Rows from block 6 of the text encoder of a small contrastive image-text model, named by matrix and row number. Rows with one number belong to one neuron. Each number is 128 + 32 x the weight over its row's rms, rounded and kept within 0 to 255. All counts start at 0. Numbers have three digits each.
After each neuron's rows are labels from the 100 texts, of 14848, where the neuron reaches its highest value: "fires on" is the input token at the peak. Only what is clearly more common there than usual is listed. The data: pictures of board games with random positions, seen at a slant. In brackets: how many of the 100, against the usual share in percent.
# fc1: MLP up (text_encoder.blocks.6.mlp.fc1.weight, 384x128), inputs 0-127
# fc2: MLP down (text_encoder.blocks.6.mlp.fc2.weight, 128x384, transposed), outputs 0-127

fc1.324:183071159156051114170146062162142137158105179112109135090113074093208083138161164133066134161103145173144108120124127143159182149146099124080106097157108118125133168135132108098178179094125169146080102177118111089076139085147110118126140135111152147070115146132101133110105085099159133116165144098141169191155153085078139068119141171128137129150098103157156139137124189096144079150087
fc2.324:080175146141123081099133161157119114074183142155033165145076145116095146162135166148162129078181113129067067135091089113116139159108167151158088145129112166146112087121151135156112158149155116084153183030121078123158121143100118106163104129136079131184100164110120152100148096168138213122115127174129109106159105066105161139148124141107085130118127180138171103132135117123168158121092
fires on: "<end>" (36 vs 6.5); "," (33 vs 12.9); "black" (18 vs 3.2); "red" (13 vs 2.1)

fc1.240:102140120132023129081063118075141097106158117104114165100132153121059140139159098137146144113146171077126137131100143147109199092141103111198176122114134154097133174155071149155078174126151112113100127135161097153082170133162113142083139142066138084160153117134156131109078124136104166107116121179151185132153158071151178094185148143162160112113114190136143094135187099087132120103149
fc2.240:103122143128111134072077151103157082140137131101100156115162101090112147092174090134123138172103186103147132097100161136139171104112129050181179167128098144127114171098118120113118116107137140143076151140162107137034112122165126203107159091106096066190187111126094152095138122098076169112084094147147139153158168103143135082154191136118130088120125193126162082172129183130094152136146
fires on: "4" (100 vs 2.2)

fc1.336:126120098162137134086066117104118145181169183120074159150049071091168152138187105121142146079117151113154135117102139170186099135146074107108173082140123107173104150121187153167114149130126145184134103088130095112027112151137102172164140129154131125153124106127125135102077075167154136134165120095105133123118109121139149090117129148169036176193131131116144116170092103092147149154100
fc2.336:094084092131102177117147149146145124125109092147124107114090154120124067121110196089146108170135110162106156110118143233080094133118074168087183095166141105091130121161145149122151089169190073177138132154154120135122122092040189106139094146159119139097143114096143171112108156138124104156173101152157123080114182110109122152174124148127150100070115105171210115088108141129155104114086
fires on: "2" (83 vs 1.4); "8" (11 vs 1.7)

fc1.249:112141093114156086087109114079091135088119095168157149138112155158091084149174159133146101154124193125113156099122143098144183140120072178162104101103184160162151140105166129136102208089072162149147089104093124167071169159152172098095087155151136098182126130107147116154136105110123155123168100119097132226131116105157137110058174115114108081092102146133113122154085172137090178160093
fc2.249:096103081115124156145136061163100082106119085170174089124136094170118102138225127130121067158128131132049167106155105094153169146110122162141132096137141148144163209156127140161112175121135165132131133141129128120085163182180156052134120188119092107132138102133159101151136111140164109140104065080109136135157149094087139106123132125077105165089117089067128180198117129093119162141138
fires on: "6" (100 vs 5.1)

fc1.361:089130092144105156129110136044133172160147109130141113065137059136121091140118102096145168131111125128164124087134108108165134110143130134126120180125143124055076127114152109135132086098182093096115098121126115186097102124139049166081157133119175124139146094101139155087117164143144151130098176155167202206130155115167190144120147147122126095165129207197118046122094150126105101116146
fc2.361:124148164113121121106132111185087063143121124134100112198115242130115165112136165135092085123121131142125141179127149126129143187102108135101132062158128134171189121157122138120101134140091175169130161114145161096158143110101152112172081156107094108108141106161119095155156099131076119115145097097111053100142086137070103139168142141114130151088116049098176217090190151121129148110122
fires on: "noughts" (100 vs 2.2)

fc1.332:068180179154137102071121129143119141140146130116171136118065125173136179189111161165134106115077146093121142130143147152105126075128164156091125108193197151133095118168110136132097191110161088071163114107122089107159143088188100101055128144145089134130164116160120132104124111126135159079138111156125102102136088092175139075102157177151079165137089138113168121069067154074131102170132
fc2.332:143165171141049085144148116091134137185196089101144115120110133099138130113056175190138131180110140136148116182096077128090077153141157110130107148168154208105098130202154155112136171138167084068136117120121118141193111135146063118077113173147146112063093079135142115161138107099140064136170113162169098121125144119139107072074135163133102148150111135107108136129118168117104140119123
fires on: "6" (100 vs 5.1)

fc1.167:104120153141107153165127095150123106155183049101153151180116145154080127193126147181119147148119163098141125150055183107099149160113148063124166109161093117096150139145166113132165119112148124057126136116093110124139075106133124110082103151056098087142139155174131083115127140068092097090178157134118117171221142099121143103133132173141150182142098139088132185084168107083134133168128
fc2.167:071162122143131125135169143109172050110159140131108126121079114147169147113095070149099159226110146111080123121108136155079177163149155100096123114109151137098155096144161100095091132178157102110158184110106148153150080155086074137091126090171123131171175136169122145072130087103110118083122162161187133143165153152135141058098182142162113063125139096135105125167126152058094122144142
fires on: "<end>" (62 vs 6.5); "yellow" (25 vs 1.1); "white" (13 vs 3.2)

fc1.340:141119114094085138107162135031189185119114136104123070086134139083133132174156102191118120109081120091145133196139135183111161187124076104165086076168147122137139056147115102102109135140082068142113170127131146152124109119137163150164098130095123168139137102161135120135085165159114154116104139116166135113147148144202103156154122213172112091159101115131132135076104096177087132150099
fc2.340:099120107187157144137113135217089089126180109167146202156068128162191168092098135121118133143165115181107157161127067072154125123181155116090099120121099057117101170069143092179129113088138144109104108128125085113137158142143103133090130124149167093121160139146127128157125126088125125149112120141144147166143108089041149127106224065125097171104138143130097133137144096085167125126154
fires on: "7" (81 vs 1.8)

fc1.29:161128147177132077105104104057153084123166036133136099100131172100156178093094139125174135151127127132168130106129136130157105132147165112188122109156099148130144230047159135174159093113122108109079151151136068103121044135126081186118140108153100118113103144145071158136114155094166144082089151134137139083126136102169113145150081107106149166180077150157159117124126147115146174129126
fc2.29:075150133091107179173109102178087127103126205141172163115132069121078105168115108108066102140121119097099123149116119138126134137120098156029150144146145107105159037185107100123063155134153161164156117112096160150110170115107184141179178140116134116187148151108199102104134123150100126161145134093112163149147109177101169112133153097159105117089156094136081150100116104165122084102160
fires on: "noughts" (100 vs 2.2)

fc1.198:130072156193115118106089132125128124166108138147161163125171128082158169110124120067120068145105084181107132104175167115168138118156108091101113062167173162112112158163078126189148142066070102114102141094108142097138112075133153129132067132130165119126106136109157130095146144138170163105110164173159134142129121137162120094073122129170207093176106126133204175090114098073150157080108
fc2.198:136089137138117102139073123111102076111041141124143093122172134168119178074150151069125105168085107135145112157123151049134146148192153119144097085129213165077115085153106149165176100086074103144203143126151088117151124104140172158199113118090163105140082121082133087110136156136136138113160142136138122124080116169109105130107130143179188133121172133157104165111125146136167149076153
fires on: "9" (100 vs 0.6)

fc1.363:168070165098161174115118130104145148147168100132101161136096101098144146146213133122128105122087151116099102133093149131117140148073136156139099095196168156093043099131137084164156141114160066126068082096171150113125099092110133094127187118114144167135172132126091150107107150165137118187162171078112150143188129076146132102130172145127108131129097109188207125116139094074079101096136
fc2.363:099170133138099143142143200125080110142121143085145111111133126125094131121135070173133151088123087150094147125122068125158124136184121094122149134138154150085173086107087172065113094168137138093162079148126105167121143068092139159130151064150101132184105114127218097181156093109122143077133131119168105116128108171164143161130072160105163150160177122116053114061097108178091161156155
fires on: "6" (90 vs 5.1)

fc1.154:163167157164084077136116140148148159103163130096130180137092119085119132180129092168159144153148182103114129147056167111106154120092173096156144114134107140123198219102105162133105133089122130122145129135172092161079162146084063135072158053075140104139107140112135077086133149085120117127125151156104137227130150108149109108148156116149110129185087165065125135151121114085099107142114
fc2.154:092199100187155178140148141097116188128146181107131166123138072097124139135130137191115189119132152085088144155121158138070132136133131107160150163080108137153150172108129144118073093145167118100175126080139115155124096157118156130091111062111144124138079108111125087139136119132064068114068164123144141093140215119047133098098152115095160125115156173139176090138160112086089135143076
fires on: "<end>" (66 vs 6.5); "red" (34 vs 2.1)

fc1.133:158121170171106113134119162140079191190103108082101130085114169159131138179124071167116150161107139113116128146090131093161148114149156072128174139150169091114143089134081101088092112101137179123099151113099173066115133159169114133090058093162176143120168149152123133113093145151109142125162123118090160103161121108147124086174081122182082099154125139221109065135129107168052154138113
fc2.133:133102141146112103152120177162059221178104103075069102122124104152135111183131114158172123139082140131170127152097136101116135110120122145125160144168160148133136084138116131108147080108171178088180153128137133098103167142167107121122039124147167114137110103134130180141073169099158143125136144113085131077085138127077100097137072124156102132185177151181098065087151136165053113149153
fires on: "4" (100 vs 2.2)

fc1.155:087199139118072129185153104127161176096186125136148135122149111102114123139102097129095111173164079118161144158152183076139114194141166118096117128103093135144143122136100102139176127095137138143117170098116148074118139086188147104101116147076160144183092106079086055168128135145153089100077131123063146125203079120165171182113181134124116144143069126172128152085102120132153090150122
fc2.155:095127187108119223163106133126141126149180136108116147163119129147053123148107153156086138123130119103128202130116034143195164112101132127103144114126078097097161106142140123142143099146105141100089124187157136130119083146117136154142091118143116168140114107118127098092168167100069189188188108215141091116096136191135127112129128158104122151119125133090149113140069096094052116119091
fires on: "<end>" (48 vs 6.5); "," (27 vs 12.9); "red" (25 vs 2.1)

fc1.124:213118130174165166113138139139127114178151082066122110090101115146104128163091086159105099060130068143147098129110127137110134114092206145187095142141154078168184164105153150145097153157100086152156047184131142093152123113174115141136115076099136154095154111107059124111110129154140121062162143104059140137123148108181125086152141157117121137146169131137102168148200144157150139125126
fc2.124:070139121083077134153111104126139190095117167207119163151118153107175154087135157098111097202127167137106168154158148125136114165126039089092164139128082181133063127137094109084138164096179179136109164059170116175106149151078097119078127169127105106141131132147161115150129113098125187136084112150194149113133135129091108146095103112122131142110075122119137076114087157088126132176130
fires on: "2" (100 vs 1.4)

fc1.39:138124132126160038107092051173135121123119090161145176179089138150109133143156131153137120128123194151053083093142127107135179142122110124182120111142124131124124156051140131144063182109106159121123126165102112104116160172150161161092129161122135150139183141081103146127213140077116155091171112119108107170114113110087179091163160128092120087079133110103167114151071130102124208134135
fc2.39:087109142088135114143104086181127088145106057175131162172167124157164090143190157132109075121111121110091066096130132073152186153126109118169102125156112147147115188048112122157096143136121201152152131172093106090084156173185139134093105142118147142144140146148104147148176159059117086124179111084113080129107097105104178165134127074148148094105132109124166119147094174125095175164140
fires on: "6" (100 vs 5.1)

fc1.337:154089130153058168081130125139117129131110114156143125124147145130147082138128126093127129111098164157141204175111130149181166136104133090134069138126102136114132103115064136149151158096062119112098152183095162116094139123081138200137117099148167135120156144149109107077086146146110058123131081199160149104174147073123097086124153183137172042136106107154085151196086119090128114183129
fc2.337:133175163095165155116123187118118184090130146101096111109137160165176134110164133102144115127138141132118105126137080077061110104136123183137124104092175095108173131141101100149111134137132135175134116067127151154174145144122134090115041131126098160164117107085190110129114090143137188167139138051077069117114134160107169197140188056176159138118151067123167144150148093119125108077104
fires on: "black" (43 vs 3.2); "yellow" (25 vs 1.1); "<end>" (24 vs 6.5); "red" (8 vs 2.1)

fc1.372:119106152117173162124109111135105153186161089119129140164086120103108121170123113150104133125094203100094113120157115138102106128080102091122162143202193078124085143130139158139145141102108133082121117081133095133103123115103163118142131105099114118176138118121111180097088099124119123064177147099135083146147131060146145092197124227134080083129131130060203182119098187143137153184140
fc2.372:070131110108111086155100112142112101055133062168134107118133201111174168097118154114120144144117141164069145144088118176089089131157099193096143142173075170161169123152125124124109131138161110140168090115151114075094121118159157057135128230138151115140114124114156126141156123107097109127127108152102171209141154140130195093073149135155112123092118105116138089204145100077133104112153
fires on: "6" (80 vs 5.1); "8" (11 vs 1.7)

fc1.267:145180158147086118152082145100117179146186139156133121125091057146098121155168082079078118170136107141140125109148131124085130073096133091167106146115103143124133139148137124155148202145149126165021083143135101192117142077155136113114119104112146123127090143152076121146076124132089141182091092162176101136201135118160196128148149110144129066155070174087146150139123157131174108164125
fc2.267:062149221140151149134068143129187150149182113138106104130122085129140084174117130096052148173144076161088128110138106135152203118171167125123126119113141118137129146150095135131149104127103111092103143159083164156100104123201156116159084172134093124135126160101099112160131107137150170170080112174130120171090091067052112138145120118177085126109148162105114105139066173136073154117163
fires on: "7" (81 vs 1.8); "<end>" (14 vs 6.5)

fc1.231:140176120141077094113099116080119088206107172054144154163137129137111129138167151163117108163148148145073108100103125109189142112129080110172163140180124083171079173114149149138129138122102180042124087144109118110132173120128151138106117116142108118101131162149123099102072197109091117150161149119170111141153114125158099083123142079120177105129162170064162132158133131168075055194122
fc2.231:136112077146140152134111204174136139107169108164097149126074175113166101112111083138145124084127170111129092108086123143112107096083105136161164132070182126103113079146122128123164133093164124095054137097136156163080092112076091129153180159136115109131099151095123177142143068103123158122165112127169185149123100125141131116202187228100156160087100112139122121143135125124173189124071
fires on: "4" (100 vs 2.2)

fc1.358:187122127147137136099086132140140183167118105126148153138081119121186076081109091138139097104111120084063137151143205114146136134134162116106083144133146155142094166107132211132097173162097091186060134130102083122143139128146141152097120092088142084105162079148099145087109145104079089128130182103091051115130138178192125086170114170114191111177134136132090163176158131130133127145151
fc2.358:107111123145165120133136113110133093109084130132048077071155123107110137192134147083091124206160144122135174149148124159157125102142121122098207107117160120157156143136090059082145116124127157090153138134118101123094184145155133119139116167129096116124126172082148105197089106162152171114151093085163235190102082054116117109148109128172124164112164126086126140149157085101137154117161
fires on: "3" (90 vs 3.5)

fc1.32:085171109179093085106080145099142142146092149109133148167151197111169139137149202169145114150120145072123140131105136124138098131162091073155092079183111111114099086094148130119087151051176119086107212113114162111118033128138160195119127139101115162106161133107153122076125186113122144088132139135141114122135064106134147183112186122141165080117144121165169125158128105171140132151114
fc2.32:160106170100157135110174104161129114126177082137094129120081074144107101133124077101128128103075147144144119137155093112138159130058145187112165189125144105142149190178126173157136154189043122143112058172158114142143198105127106056137174129142114098112077140120078108147149065123140111119097108137122165109164198160113117112161086133113128176164110135111169124107160154088115096085155
fires on: "3" (76 vs 3.5); "<end>" (15 vs 6.5); "black" (9 vs 3.2)

fc1.272:179134060132124160105071086172143078176138180092062186134149068056139103140137144118102101126126104128182138115139175093131155106122098144097138143148129118180103090055160093153113120146109117142106090071128150163088144142146098124130131096162119075166109092174150145146089137146051104152191130139171083169178100128162140152160118161117104123172134126154198111131076130135118158155107
fc2.272:167102144125178166099123139069134135129106126141093102077188118182122120077156126092150192180103101143075158092119185082121116118135079124116160113111155138038098092156128131095128107155161141165147123215164102129159142088146138177177121129149121137095112112089154107096061116162110104163092087091177114183131149124153146104160046152139130148175093126105166129146117110155123095154169
fires on: "black" (83 vs 3.2); "8" (11 vs 1.7)

fc1.23:166127124139072097177122102094171135184212138169071128150112109105132187133136134141084107135108118111162202125066187121107154138141118152197128201093135118112091155081076053102122121133067139140101182150126149065156109153081131077146130101085135084153143103158087080096153105137135158116158106175096107137162160128105144092098155105128109144179127163136114128102079137130107149144131
fc2.23:142143092132104086182143143053142149146201159137100081152100158088138180115123141138135123162163100106162141140143148147115129121087106209166195168156153127123110116107120075120111152159100119057148118175128110095146100148094145137128139111149122073152094086162102143103166143148117115142134114127075136140051126158123078184061087148163046102138119197140136128091069115137111181156104
fires on: "2" (100 vs 1.4)

fc1.323:133115160172134104121125134219145185139116118075120111122144179078116167101108126174075202124102096119143111138084145168120106133127113103059104156193112086092136125147123145165068091121043137107089115105071107141115088135150109198092072121139189120194139119208119140129109118121134135168112139138124124183151103118145102127193106118149106171117146161157137137136073096116095139111129
fc2.323:115145129051156106099146137043106126139146104196112151078113127164164031116151123106125140097151136143109154129102069034093163141092121180170121057102136192173165132112134079154158097129133111110151132137151120103100116068170113154139145099103099116134138212168127136119116154123125168160119114135146162099111187116164154115115094098151143137171123119140124146146150148039153123139144
fires on: "4" (100 vs 2.2)

fc1.125:108136112144137089108142128089128144110143117177164103176112142156133170141080185170145095153161153085153182153077144128094125159136154128097162111135058118117059166144134120097112217211112143124112113125134090153103098164151141151046125152093102072076070161138109123129140134148128112150159074102117177119120160096131076120115134193122125093169098088108160154087176119119098167168085
fc2.125:195120145110144113175097139125097141160100188082107092083127136139103090121167073114132132090172136186075101087167182113157090085139132105153123134130143112089191084110151119149149055073108084085117155086102165113118147150126126128184152097161153183159196131090164159131102134126156159085125134128159111090131120173107166113176129049155119155095142139115104113167099124150123101106206
fires on: "1" (100 vs 1.2)

fc1.219:071074146135075147119116141159108119172149124130127170144071156062171140126120168111133100108134130140089106092147178157151126193101142118151100127150145116133124076114136148076108149131171150116115153126142216147101151111164111120062124151147110154169138125107134088116141157107083073028046150107133176132139054128200151133112163163114118127139112120134164220125125131095101126122164
fc2.219:168140085127106131186156094116154134088138181093115111101164152143090098147157167084110119144133189184172174156127113087108149154197148111082136115053135149189132185101191112096141108129119112160089072105180076182148093124137139120100138049134107144112103196163151152133094109112148121186103122110127084116094092105118086100138086158157095162153163107126123121150069094107148133149119
fires on: "1" (100 vs 1.2)

fc1.52:125074166122114150096108136105115150082136127201101146155128144108226133147139089139119101112105141112084152115128091174049145151170063120108163083150098190145103095158121059112099181111088109159073076066072153133075154115152149130147110120154157081117134123155132103103110085138127120115139185149211181134141115148170083087156120109118181135162159153135140115174131131134128124121142
fc2.52:080196128090121141192140156119128114184169140121152100096173123152096126143069131101112115070113109098101103114135126096147118081125172188131082128130177097071146148153142155135101154172129096111173151167128154098137115150107118182091097110129129142088096179190115094161149169146123119132128164100056069069096159149065169152147205118170088169099145106153109109081103099140120128141169
fires on: "2" (94 vs 1.4)

fc1.55:167158132138121136145106156099155133137137089163117126158122110109139184125107170071135121159149159091108158168087124081162156142174173143147125162158051124161088112054049135150114081127102110059117146156082084176166128070124109160150157075119129139104196146065137079168152144131136110141128066146084128165135159077158098085143155131153136117111106155188094134122149105117139164188103
fc2.55:141122131108165089131071146165140091124120149147133087129115178132161119186167117121146168079133110062122120129144087113102111144106107128108144122084244132140149166149121135134107187124134167180091097105163174086107162141109127114114135149120128125144080104122125158166141074104129198132137136098123092069110095158139145175128102066135165111105186047077132119173161175176127187076134
fires on: "black" (57 vs 3.2); "<end>" (32 vs 6.5); "red" (11 vs 2.1)

fc1.54:133150137130156142130116146099126107143131149103113065149089185089127114133091222131189095081127109118106135124147155160143100117164141160167103162160100068150118139046086132134109154084137127099130168186170137070106068161118166143113097102112137161091160135083152127154098190121105142106157192137203130096103059142184100120152155115112114155141070123089119161131137178144113082147085
fc2.54:121130094161101117117129129147119130100124097129149198121180075150158164127138037123045159180137140146155112148112079104159197124099096072082145087099165185110149168183136112116139114158111103159109115048099134154125165116120123117121155180136121062135122158141109115115148058126148111153139080136081139160162176129092159128111123155143121112147160116158151118099098041128135185106180
fires on: "3" (100 vs 3.5)

fc1.330:111073124145144134123144098121175156094188166111164174103106137117070099135119117120121165149125141129130171097124096087131130184146143055173109165149177109190131133048146120152175076160071122149151184096171130114159125155156123136106080099146136116113162098110188076102125152109101102073109040101180094142150147105198110100090124105149157174161165132138131103110130118136148097170169
fc2.330:189096097110152117117158131205129124147157144134108124137074158108121146180138128093142095101126158128094154105175135140126139124124092070154190153156177163157132065123089126077120073107090111164104095147101136140118098151088093088139085198152158126066117129136145104101164151089117116082100129146168134136118101117146113168135120133148207213136143052154115178065154114100164107173168
fires on: "1" (100 vs 1.2)

fc1.86:160088116135130131133110106146159118050164092202153175141162108154109131162179067114137122112100195103102170135140122108135149182133117156138133108125128120119143206091111085144089198124152139149112151118026105129104121163153117135075140176153174108115212130146131124099164086108140130096134081098136114158106156047138154124113170109129116071154093112102143133156089118086130194124113
fc2.86:118093103134128145156111118187128092082163098189135173131145109168146113165168080131092112118110138096111153132151135123145179181138101094121108126127112099090106216089105086162086186121137097189138161158069099080095129135172128116080146104142166105104222132129130157133140086101137138137124073096107147189119146064139153129094183112191148099169080108141127107145121109091120200139125
fires on: "6" (100 vs 5.1)

fc1.289:162180152129165130113065126127192150159103165112092168078147125095112139207181096199110143108080118102069089161119145142136146168123121136177126132174146143133136062108140124097117114089140108148067145136102087091157199099171114139126100122107052079136144160100083128125083100103117083108158124122145118077128076111151177166201148124089141125118168135137139168112108161085143105140161
fc2.289:121088113074137110127155127137074134113141091171146087140134124128135180061111155053123101148130098118133197112175092126112109081146152088098142135111111121141135180137136125187118155162129150117189121091161166173120088131092122130118168125126199125165134104126151114132192150119124224138073137072111137188118175154148113134064076148161126117120103107101108064187121139147055160147132
fires on: "<end>" (53 vs 6.5); "an" (36 vs 1.1); "14" (11 vs 0.3)

fc1.287:128076127119148173152094183109092201194155135118112140156081117116103108177107161164111106111064150123165100127115109152115123154120111078183112111127149111151077164109151113121142163159125152189132100071095108117083114164137152096154114106144100126131126159130126142072115120150189083204167105086149125181120138094155092147174066172193051097109095123162113116097120178127126156178135
fc2.287:160168130163101091117077150160115027139113115093095080114181079118158095173112099107146135098118078079129073113125185128164146094159127123102112160170145207071135123090115097120103098118194133142149118157128139127168152088156134158079175120151143132137141166127128088136129117120072134144123137180116119084138159155110198142115097166171129138190198157147145113114084087109125070097148
fires on: "7" (81 vs 1.8); "8" (11 vs 1.7)

fc1.229:144100144143165110122130082154133115118132099164137207152124166140146142058138129093118120136122255140091082114148148099164148181108130126145143082118141116137110196120126148131074175113101133139110115118079128081114152182178183146088125134146132128142182129090123118103198104086119112084157070086149111151132121081063113120093201119111085082075110100113142128142097123134138188128130
fc2.229:117116152149117112123101107184123105128127086153140172163135112145195072106230157087102133141135159124082050112146104119165213132083101159150107096125116123142115174118129112151082138133131203208134122144088126083106155177162149132125108133151091098080096079171168134108172135092124101143129102082135089116104148095110167165146194103135151125098073072112145135179115132125121157138105
fires on: "6" (100 vs 5.1)

fc1.38:136124138090117117132112227180094165146123121107168115163155168117137169086152127109094145157125160134106107094137123111072152142080135084128171172098151129083181144161087124116088147101145122144026104102134100150098152071194104146142144090175172148089131125136125108124093154120088107124113091104134057140139134130155120147179186094134122091158079186104103160135058152138152173179121
fc2.38:125126159130152134139103104152138140161149103112137174121140081147166094157117112129099134135104068157114112138149085076123182134172171172162059134126095111174114119153116153124144136149150153121165200131109137102145067121159133156159116085091118099205088123086129159111103150108173164191081198198055129109087132102068153062142144149154091152111115143148123063128094062096125120156127
fires on: "4" (100 vs 2.2)

fc1.119:105063132065111149135134102118051129137194127076113129121171103118114088126135078137115119189122142035189190102157170151180158125071127186095157145072144112131121143117088127113110158138116159049173141079137096144109145146181126113087106106084133125171112124125125134085167170125091120159144123134117155195123103128131161149179134157102111149168074155147151108127147180104085142124134
fc2.119:145168126137118132121142124165143111103088168185144144166061106126108209136107214139155144120096100190071102146115120133123101131151160105162127127116128180137136090113185165133141088100131128148112158195114119106107073093103112182115166130146144121117190119139099095178114145083129145097108116116156109053129107124129059087151117090174169189107154117124079164102053135131176080134152
fires on: "1" (100 vs 1.2)

fc1.227:133071134154072128154127099093137119136178192159089150120133078104135130131122139082037110162123109082110192126141100130135096148116093096193158111146110050106105087163133077122142095145098149131138153093196162110131132143084158152094129128113133109153136126144164111144082171080109187129128131114098158163120172112175116161151173093125154093179205148148161168180136081164113093171119
fc2.227:178153099120150107120159189151116125107078095140141087135155179143143153129138110133222143125146163100177104097135197130145094121168153171134096124128148180135134147069127149153105118098139104118133106145058059120126109121141070116118128135119145114198105143104097125141189121158126114153135129167169042102131072100141108122136075187158100159102095115089125088084064138081091186106157
fires on: "2" (99 vs 1.4)

fc1.93:140143125107042132034111141135131147153144189122109150124112077103091114120164136090102181140101122113177106159138134147163148105116092142113059146165162106122047192157142146155103118127131129136122078104076181118147100138157106131164148060145174136138090164143068147138155106135159124164143186129135191122227111096142073098120128144126113145139115074096133105147118138156158133184145
fc2.93:108138166103178111183127157162124091115076061105120090100105172110161115153134138145175062094166193158098163115110133147141089172107137145114170151105138154151211069135068100108148154138123114126105180108171086137129151129094175110135125202133100109116163134089183099084074147157107091095132081123123070132101143193103195155127145126145114123115135182125117152131114108086132128094075
fires on: "1" (94 vs 1.2)

fc1.103:095127185131141096081082145089134133186097181159141134110150107106063159182115143138125085070129106166131098213145156095123201131144118150184107116122126093188173156066116177166144153122109176096128116143118091133120186120143132158129132085125144130107082148064144121133092159161099108068157151107117163105144102150136133115078109132144135164127081085198154131083080112130067131093125
fc2.103:150124053109134167119164101182112141102159087129117114118094151160167143109151107064127133185156169057134176082104078117150065152118140155123147157082155150085106126179130099086137118120164080121159111132129174119168098134084120109134113156135118119125144088151111112138161092080216125169117125174081114113074159099169107168190171157061110157145120095089084131145175130154178122152114
fires on: "1" (100 vs 1.2)

fc1.107:110148118141142122105022096136166128123192141185118135070106112129146115164099145142122173160095157126120168147135132135142078091156154166099074102092145189142105227156093115109128149144136132137067116167100113103081110133121076130102148145109109077123107119160051131098154145127140167133117116098181153166058144126169072129166121112125127132150072159135151099145199112172146146147084
fc2.107:152133183125130107178181147105066112110059102088147111144137084126115135114127129129133104101143083115155120141099148131100166172104060100132229130160113087125135063083104171146090120110125119105176103101124166111183127106121191149161111087129146133121154159096239190161124112119146085147176121127111123090173116166125166142064111151154125106123169106123099183087089141112113141120133
fires on: "noughts" (100 vs 2.2)

fc1.300:161160099112080094131076131124124123156088123056095088107098130057049135127167117215076146161111151168105078161122145141165198136151121167114114177141123147071073081108114138150103153144119152089129185141124065073104114129166083189146063125129137148136126133112110175184149134135134129160171151097148129066123147134151118107122138177163113172107108130113193135094119130136138118152129
fc2.300:097110144151166149185159155149148121132170127194152175132135128124213131114132149037096105144154124123120153152113099076127111124124153080137162076127133149159177166156093120125102113086153115114152117105105191166118159111101112067086188154161132034115136149178153065084128137151101134166078113099125077171082101090101109133164151125131166121128159119128060148170113120078092128135123
fires on: "4" (60 vs 2.2); "32" (10 vs 0); "26" (10 vs 0)

fc1.170:138178116196208097159146113110086189146138197130137143074104121059089111163135063081083122167066144130106137208164142140106129101136102066177122111124158171181141146076168115139138120132104142134143153152121129111138103170108159115099167091118137077091081147112159145101109114104134096134170121107113098171098146082190148163164112094132113156145086099133070092137108111151152166133126
fc2.170:158180145157097142142108085131108150097146156070163087147141123178122108131088095205160095122130112155109116155109130134146101090178083074143129130108089219078131146065176125134132171122124122143086182172114088203115129078190126141075145097087145156170170111088136125127124093134051127160102123128120107073140120127140134107141097137134145151171139141204099164103125136156072099115157
fires on: "7" (81 vs 1.8); "<end>" (19 vs 6.5)

fc1.311:118112165169129109187118105126120144125169158084109100158167125074148149116107120134092160130121124118171146117150132042141165149094128119147101149143157140167119086192135124149133075081079138116109073092115061048149212105161149096149085094136151177100147083104115109101188098144152143124141121204158082098167130130127122111131103142166152118195138162118127129044117145153156112112181
fc2.311:178099178120100122136109175142047131140058110152115089119121101122167152107206191120120134138089165099106088103123155150122133156092085189095113120132176142083083081137155140167152136082121100136068148173149126091157124126136124119139135093083104135206092107063122203162101138099094102130166124126185108151092106065098132144169143133169128157119141119174104150150157114152147135132189
fires on: "9" (100 vs 0.6)

fc1.157:085124126108188144145172072136129166130138152152115141125101095124111120161088126143100149094099098149143139180076104138160155140124179110078128127150189125134192120099070124071189093075146111142139101108100121147076092121139146047154130133148166105110184120159096134126131080122130121196152132115154155213162145055177124109136091170125126089109105104044135146150127150066115118169115
fc2.157:172145142141110151128084172100119062156103111088133104114174129109136117079155125133159157134149178118093111102114188143127160132142071094103144082109116113090112092127126139175108116179135123146084154102101106113183138084115134226106139153119089138151087158135118086168165171179088126036085101118112131061114117183109135151128171116151108130162159137206081078104128146177107143084160
fires on: "noughts" (100 vs 2.2)

fc1.264:117085153172159123135105121119113066092112161158177135086182144075129130136138103149149104153150093137117159116162177085181149128144145153148114093180189108149073124158119170204121071066064129125112134120148106099167137110131145129132039138098216126079086091085150128085134128123121183093136153129167125182136083092154099135067123099153119127179111117154151143072141120116144113109123
fc2.264:142078092133187080161127097122085080111075137138147110109185113104081155135123113163177122135113110120140137149162135148150165153166192161158113097182200108154084083131114176175105082052095137153153128125099090068143086083108173168147066136120187121120081129125111107111153132109113143132173175152162114151094110111112089132090105105152123172131158142176118164074177114140114117065113
fires on: "9" (100 vs 0.6)